A small image captioner, trained from scratch: soap at rate 0.0018.
Rows from block 3 of the text decoder, named by matrix and row number. Rows with one number belong to one attention dimension. Each number is 500 + 25 x the weight over its row's rms, rounded and kept within 0 to 999. All counts start at 0. Numbers have three digits each. After the name is the row's rms in percent of the matrix's.
# q: attention query (decoder.blocks.3.attn.q.weight, 256x256), inputs 64-127
# k: attention key (decoder.blocks.3.attn.k.weight, 256x256), inputs 64-127
q.20 110:494530500504525527513478547510481482520516495510510487464455513507527490499496498485482520510492520530524480569473484459461516467510530465479490490518483538457458524510530511505500491477482521
q.21 098:483500515504496500429540493491484508514514463503502489474504556508540508504534479481461479520491476536511501494517461481501486505570493535477513501518472503517466508530501476533517506507479427
q.22 091:478521447475583457471494477474521480512488522496548494534479493478463482498518486522479488486479510523483544566547477537493501546502491478524509487490464536508521460514521504502480506471498536
q.23 098:496523503509491486516488546484485502545482492495481456510532532470502507501457455472508480525471507493479495476546465509503511496443503533482526508480485528488482473498533493531529517543479525
q.24 100:525513465498524527497527523517493522536520500505469480532520488497469505497506510532483532528509538474482485487533505518525480508520481529534499530478492522511487447561498492453502500513571510
q.25 104:515497464482502488473488499547514500561510453513535484479504475484492487513492518522482508501530499502487508470492533500504495520506506517518538542474492534497471451520482496448496527556510522
q.26 106:447517524492521541502519479485519506494508543457548515552489522522473518529528472473536464496497511499490539501567523502512523528516500526512486500465480488465517510561468506488519473500501507
q.27 111:490476496465507497468456490550511500489522489503493470484461546502508465516505512510504517458452486465470510493492465513505513495552514501440491457523540530488494514495494528508465502509513498
q.28 093:518509511517478535492506532486529485483524544482498506536495516503473453533442519491490558519533491503444516544513513481513539530543522457500514501471508499500510487524525466514520508527494526
q.29 104:462468539491469497515554489507501490530504541479465514520528509532472494487515471476505523482510470497498487486453450512517496498441483503536481531508510537488498507495476510491531481472479504
q.30 107:509486456500491526523537494507519474491487510508474501487516474530468540514498484421493488491503504465539516517527505493504473473469574486518495453495482494511503511478496450517517460488512553
q.31 107:486509518503455503428500487492490533493497502515469527463465497500522532501474521536531506503523468536466461495487500527468498510492467540544481521476509543503526472535494565488454506493532526
q.32 102:482512513489469507478548477492506558461503513511502504538489496504498490493464466532544496502507473511494445519526523505474448495459524480502483483512508495497500539455508489483466516464553503
q.33 111:485480490458514492530524481491569485490530499522529470504497520489495533484531484465496488545498497496496479492479487477516458519513469523491493447506524484495501475457471497481507484489489467
q.34 101:473543505507502448514479495491554434473503528530490488525485507492466480478497469537502545477512492494534540481484523525517495474490520463488442504521455466494503487499495478491488537501516503
q.35 109:494490514517436470494513487505486561523529485500544526484462514529496510466471533534459542489531497477512513540505481475469547500543530491474495496506517492477464484517474487500545508490472455
q.36 100:503514481538491472497454468520468488477490551513503490487487537504505468532495572478495483550516488506515492524543495469535567519500488507501497506473539495498482516474483514513492503580461509
q.37 104:491472500470491491497493485498516535500507515454447492513497506450532467559480491483527502485529491492543489499525536509464541502495499556525511524507509575487497490458505535537494507512512488
q.38 097:534523507547489517521505497465523464532466495538509490537479467488542498497478491482507535485512480531495517508484523513474481491513530468477526500510479539471512474475506478466489490489450485
q.39 101:466523506517494496538490475524493496479523481497528521518543461455497453508507479495511490482470470499504506522497517472520526521545482515489495478497496531517477501521525521529523531484509469
q.40 099:493464489491547508500530526538500427517490468532527514472467540462557465500457521492492457536491466497485528426546495470528505530501515507497473518530542495504507494547524505441504494501484454
q.41 100:510502492435526546534490534510516479533488512489488490497538493483521512508461487501482528557483479504533516504487507534503508479495536490542507529478523495518502520479469463542503485489512484
q.42 095:468487477455530506481528512520491493497507539472503535498471525438493529476454460529495527511529479524500473476496484516475508499496538497493462513513495499489493511483480502503521497520541510
q.43 098:505432541472509508504469522503496529469505507481477495487519566519537470535536532454485464503459491509505517500513480522520566495467500479520503515500477545443553513484476510521490540475508504
q.44 090:550479476508506467445527546503486537523507479540433490446506488507485496513519533516501500562547546503500490564537496505509537515496509506497534499517514525471523464489480529514471524506445511
q.45 092:486471522532488498496484485527491510539546486520535526498506481515473545489488515522510522444447489488505531525466497472485543487492515494464445444489523486479485557540538492523518523520486489
q.46 093:488488485481457508512476472527476494507494499502514528513513513532473492480471487503559498460508488533484491459518441467517509510480487523473496438507498471483464501552525487497500516494557476
q.47 100:506433511463465509474523484495554496521512451489488431452507510501495447538518488522561488489466520470456485452517532489505481524505518537507413477540502516467479491493509509466518501487492510
q.48 104:489527485507553539482488518482513493486498504542502555518508495480448507526490482489494459478484545529453478518499549500488512495518558480532494470462487535512470490500467489484486492495507555
q.49 101:516488499484519555434473480505439500525516506487515542537513514469476518510549491527495469488530489517526506508505448493558514497519524548510507512473513487534474543507530483482493475502489479
q.50 104:538475521547525463554501494498486487504507540543532459499501500517484521486497500479490484527448523502513510505549448501509488536515518492509477502469511548482523509457488481476501437469536517
q.51 090:468510526478496491492451514502544548490471474469520476518495472480525510513476520516507515495515491470477507471496436535499521439502534499481494454504545502457562483493506505485517504478485512
q.52 100:520481483547489499473514478502483471503469499529500503524532510500488550547504496552538504516481536463515474452477496498504501446479496510509469493515513512466513508535521464507522486505543570
q.53 094:517518507523480501471540481530501482503487489475478507516480448522507490477498493515502536483510484441528478479507504479528498437504481484482502511539490485491480517472487502484500484512529511
q.54 106:485475515497540477557497502510470470531494437475494494515479503465531533505537489500552483498488495476469470513493505504526517475469511457543536540494476497457518490541463497495490481493509547
q.55 093:516457468516510516470520523480501513479428521456488456537520509482530518520477509479490517520506486514488477530502515464482506502501541485494494490496480509524522482514529476487518459461493521
q.56 100:484501482483534519506493536510489473528477535485472533502446483459480507521452486524504516480508501526491500493512476505521501488456517501486476503522485460491472485523530520516477510453498472
q.57 092:494478525472468463501516484484495584507516478545496431504487545537531499482496502507467525512450484492468539480493491552504521503472510526507478452490513493499520463479493489526527519520504494
q.58 092:509486482475498484507524522509500445524493527521533505517511478509466470517507500503496555500474492478505506552498488502497515499541451508537488488494532482539471518529481532523498505491525441
q.59 104:484494529500491511474535434516504536426520515527521504487474566521492474496538498499539497511460484505477502490506484537502572445509460523453489516526489447473480500506491520502563494468491496
q.60 095:514540488505526488493503502434510490527508517496525489495503476474517510537520529505519507506505509561461478516513459501517463475511500482549481503525565502479550509504486513523481525515483542
q.61 099:475454492544459487533470483469485495479525493508492498522491531472466534483571494502511510521505512484516500494474490487497521476514495441501512539515515523497509523520493511526543477512524485
q.62 101:506497488498465428527548513504498515526462519488492504539504459517517537484464509507498511491470557484498526512494499475490502454487488505458497504517494484535505478482499451460505515508507494
q.63 105:515436485470491520507535477490508472484538466507490535491490546520511493497514480536511499472508527525550511514472497510489473528515494520473479497494517539466474539483515479507490510485514492
q.64 092:558503480538475509508479490531482493509504495524501490512492505484508564488514500477487482453519511461457478486452532513526510489482550446504448507491498554536543497475498470495523528503502490
q.65 099:522547473538512498491488486447489532498524490485507463496485486504532483478551516490527492429487534492543504491503471508487487531477497542515548494513513499464536467459493530539530495458517481
q.66 105:514520501492513508553477515480497491515512441493554490491493477513529546486521533493478523481515500501463490457470475504533489539456512497488515518554505485513481534494547495533488461554500524
k.20 127:510518486453501483536480503454487485453490510514496493515445509506533546504470482495519530446500471501463498552489532520508538457482507540513504514508485477482531467508531555517523530486458532
k.21 098:487508499507548496533480496530474477500483530462536523467495548490465534494521515503522495463538517523475542506517505485532498535575482534502528485504508504510508516521498512496549533524515467
k.22 099:505488462471480497489495516465493512513542510524462477496499512493486518517506479478520477515511480425512486470516521510488537490539501520512475514478487512497535499508495492537501527519447543
k.23 098:487472467505458475522514485470548506467488530490499549458540447533529525531481478461491490509517572476483504486528498498506445500521456532544469480540470514532488503476481513476480506462492498
k.24 111:544564513501551501468512500506484520508541477492509509512482495461478502499456509504499483480484468490466474532531553509491423515519500512518527540430464473517518507523489459517468504501534495
k.25 121:510470474507561507516492487492461510534547537480511486500522452457530485518484502541435467503504472488515488492512528475469509495513478464511525485518469488479477511498514439497515488548556552
k.26 108:498517491493538490509470488510506546487508555541504467505552494483457507498552417550570495492486527523529499530537494467527520496507516467534469501529506506486454532473489475502489503507532496
k.27 120:544531492497506501497497467487497520478528504481507412457497524519532497453483524476507484494507488476453460479442488469490519474543515519481483488526513566489506556481485525517516478509538496
k.28 096:518484493499490512469523549547478501497514503517532528518535515506475454530497517452464507504462485499519501511514493501498483511513520475458521444541497509531445544491516452509452539541524484
k.29 120:438502479488495504515527485516514515580494482484503511530551510520523507448491463499500520475477519500503490512424481538500532519455487472520475514478526500528501510493502574486506536490488499
k.30 132:515488469525477517495520506502521490522517499525484541520514493536491516501500499443465489514497529478489500520517506504499498502497526536538524474481458536519485485482513466515495509495513483
k.31 116:511515530530505525457504495536514528489499508477511489504489499499535499482463506485510493489481517531453455522474540554503476500484484531521520544511507516471507541506493513478519510523553501
k.32 098:501524500496543444495494489545457503488498509529431521554485475480473529489527489548465482493505493538490503525515503475521509498498523524511490518558506504494547517513460471484496506522525492
k.33 094:506499485537489471529469543471509517463514506493469451509467512501456500490502536485504498481504535444479487517491508518530528532523498456526561509498505509545439494515497477514452519481520508
k.34 088:487517464487526499469493459481521513486488523486474524511499505536482503501529518476488496501454480492476465531469505480517471531508477491536564506497490482523497533519482508495513521492509547
k.35 094:515529501486456553491485503530530504486436498537491522462467465537528534500478508462535516495517531492493553473529491535483467505521507516525471517506523486509495553512498498509557472511531510
k.36 092:530455487519519547532514512466492523471490473514496531457536493525505491494539458457538529506535500500473504498498501498538488487498539507521471475499475495483499502513512524503508500493499508
k.37 086:489499513482478475541478538483501499521528478470536514511479489464466521513536519529479463478499528521458514489499453479507550485474525511470432485493550480457500516516473511493503480481490552
k.38 082:531527481487539513501519497489564520503482469491510493462502478520474556494534488528492476470497450498490538465495505483497460544451499484508486462505517446527490545479514502491519482509491529
k.39 092:508496519483495481488500526516482479458492526529463511530496532505547503502464519512539507497496519492499499558497505473524504517446526505529471519518450518532487479550486504478463509501535437
k.40 088:488518463504456496507508474503521488473478475553486479465462519515488529519503480492461487491519518521563506491528484513528515543511526473506488485512493481522500532519534476518489494478544463
k.41 094:487506483515517516502487541482466449487555517514540494508496512517476496494471549538476489506477458521490507481525544482521542541516520489469472484487516547515540528550484509533523551454470491
k.42 087:512469534511494534547491525450434494511512506527525527490501507517471499517474515514465474473549488496522464490503510508500540536520496518469535506506482501511505482536487518539505481457538494
k.43 088:463517546513507494508516496473505512523474488507483475478515519474544516436503472514498459482518454506524478529503552515455494510500501547520469472534482477516512454501501503489493462509533515
k.44 087:541490519488479541520483506453527497496485475478508490515518501476493566489502500496514519523472495500429486481482498487494502492526462498515460529491519451522537499506485476522499542473541459
k.45 086:452509503497517536516477505535481459482459441469513516514510539507544479487508526521498473527483485503508539538484504527515493489471496508549540490518502556519470490486481489501512528505534530
k.46 094:450498500482543516461534500511523485503525470438516517471482513500454508560534518496550525540478502487486487476518467536505500492511447521470511480520516492464443503509511509505488507510511510
k.47 096:514493480491527494485493499507510498526529510484494490539484516459481523481500506489525491502520536484499477484467476496503510507508507413544501502505496504533497442497507492529493558481510511
k.48 129:510503491535496505498531498493517526510484491494506462526486511502511468521445507505470495492531480466496504488456485475462476443471475520510518550525481512547503503514511492463517540531465531
k.49 107:495487507495524530507472463525509500498506481476456492530527474480487475505544493510461509504479507514492490453513500480494488446466482487500465547504483473516484551556532497501463505520466523
k.50 121:490495487542486539509473515477493471505510493504500513494476513489512487470469454482472494506521478509523476478494482500453544490466508488475528503466475509534515474494480514512473502523479469
k.51 108:532519520498497484487495516475465465477432552505479511488488497477503497453511481525472499499538498483501478531489507483518501525536477513526529480518465461480472495509495506558501492485536513
k.52 114:508462539514517448545461520473490486497491525521524505468496525530484521516466506490477509454509517476468531480525469503509507483475504430524532461503502466510484490498435497517494461492504509
k.53 112:489509517527473509509494454524475491524466544508474502507505478474494522502497485483477521509500517493517531481476499547485538527442494508481471483456504475460494459492489461520514511559519500
k.54 135:527529493473491457537525513495509492478468497492535458477486508475503479495490503461510477497494492468506522495516512476509482495459504489507462491465493511455501522485533462515468493512498526
k.55 114:487465494482461498502500521496484481501480495477549508480505497487471494499449517520475508504528461474543518523535526529491537518480510454493500503520482475506540510451467488526534543519527501
k.56 111:498503482501483488491477486494553467474502529509463489507498490493487458522522493497458452481497460495512520492559462540529520492546528511540529494526491496505526489511520551484508433508526489
k.57 105:480488491504516481501508537489447560505522501506531517488487525540542516496522519494512500464470521491496490505480494504487495528485500521534526479485494566512490483485511499535496473456475487
k.58 107:510487467533513502485427525458483553444490501490540474524506504505518516499517516501528508502482546534520488484475530550479519493491532458524473509509504477545483592443499513461513494492511506
k.59 125:483513481513492500518455494499532479522472527488488494481497540565494492505515556516479540526505482525488469503485447523519475518559481445496518489494511501480502462513461515507504552489515496
k.60 117:507483481494498519537499492544476500491534507476511491489518455515493482490478490526506505488506504475529542489529462488534467437509468531464499500493503466449486534502547432461506492509443476
k.61 109:547478493507505480489491475436504485508510505525553464466522491503459524445522462497470488493531511513470508488493464490504480502537504462532517519521461501499486530500528469524455501463512488
k.62 123:504512527496478486501473475505513504524542530480451479494537511507540512478506486504502510480570529548519511512508512513486507506474470480484498513476478455455523562454500522458504476487532485
k.63 132:471537494485502499490490484509486493487460520521523544460480539463485432458464497500501532499478498506477480488486476497482545513526504493468482543511495490477480480497481471526503473478498448
k.64 100:494502537463515490532456524505515479515523476461496457486469464494535503537498482520555485514512466448532547481484535504489512498516484476503474494508467476538523530480504473530525480464510459
k.65 099:501483428511537538497540495457557506472509487521509514500500487476515463506488501528492495486506522486485459497466497495461537485488472461498435459481535477511499470526496503487455516486503448
k.66 125:491466475529437497534504458502507520504537533490560484483508509508480498492479464537521514498516538472478464545475473526504463468509527471468490438480523487556518494477485513505518476520503506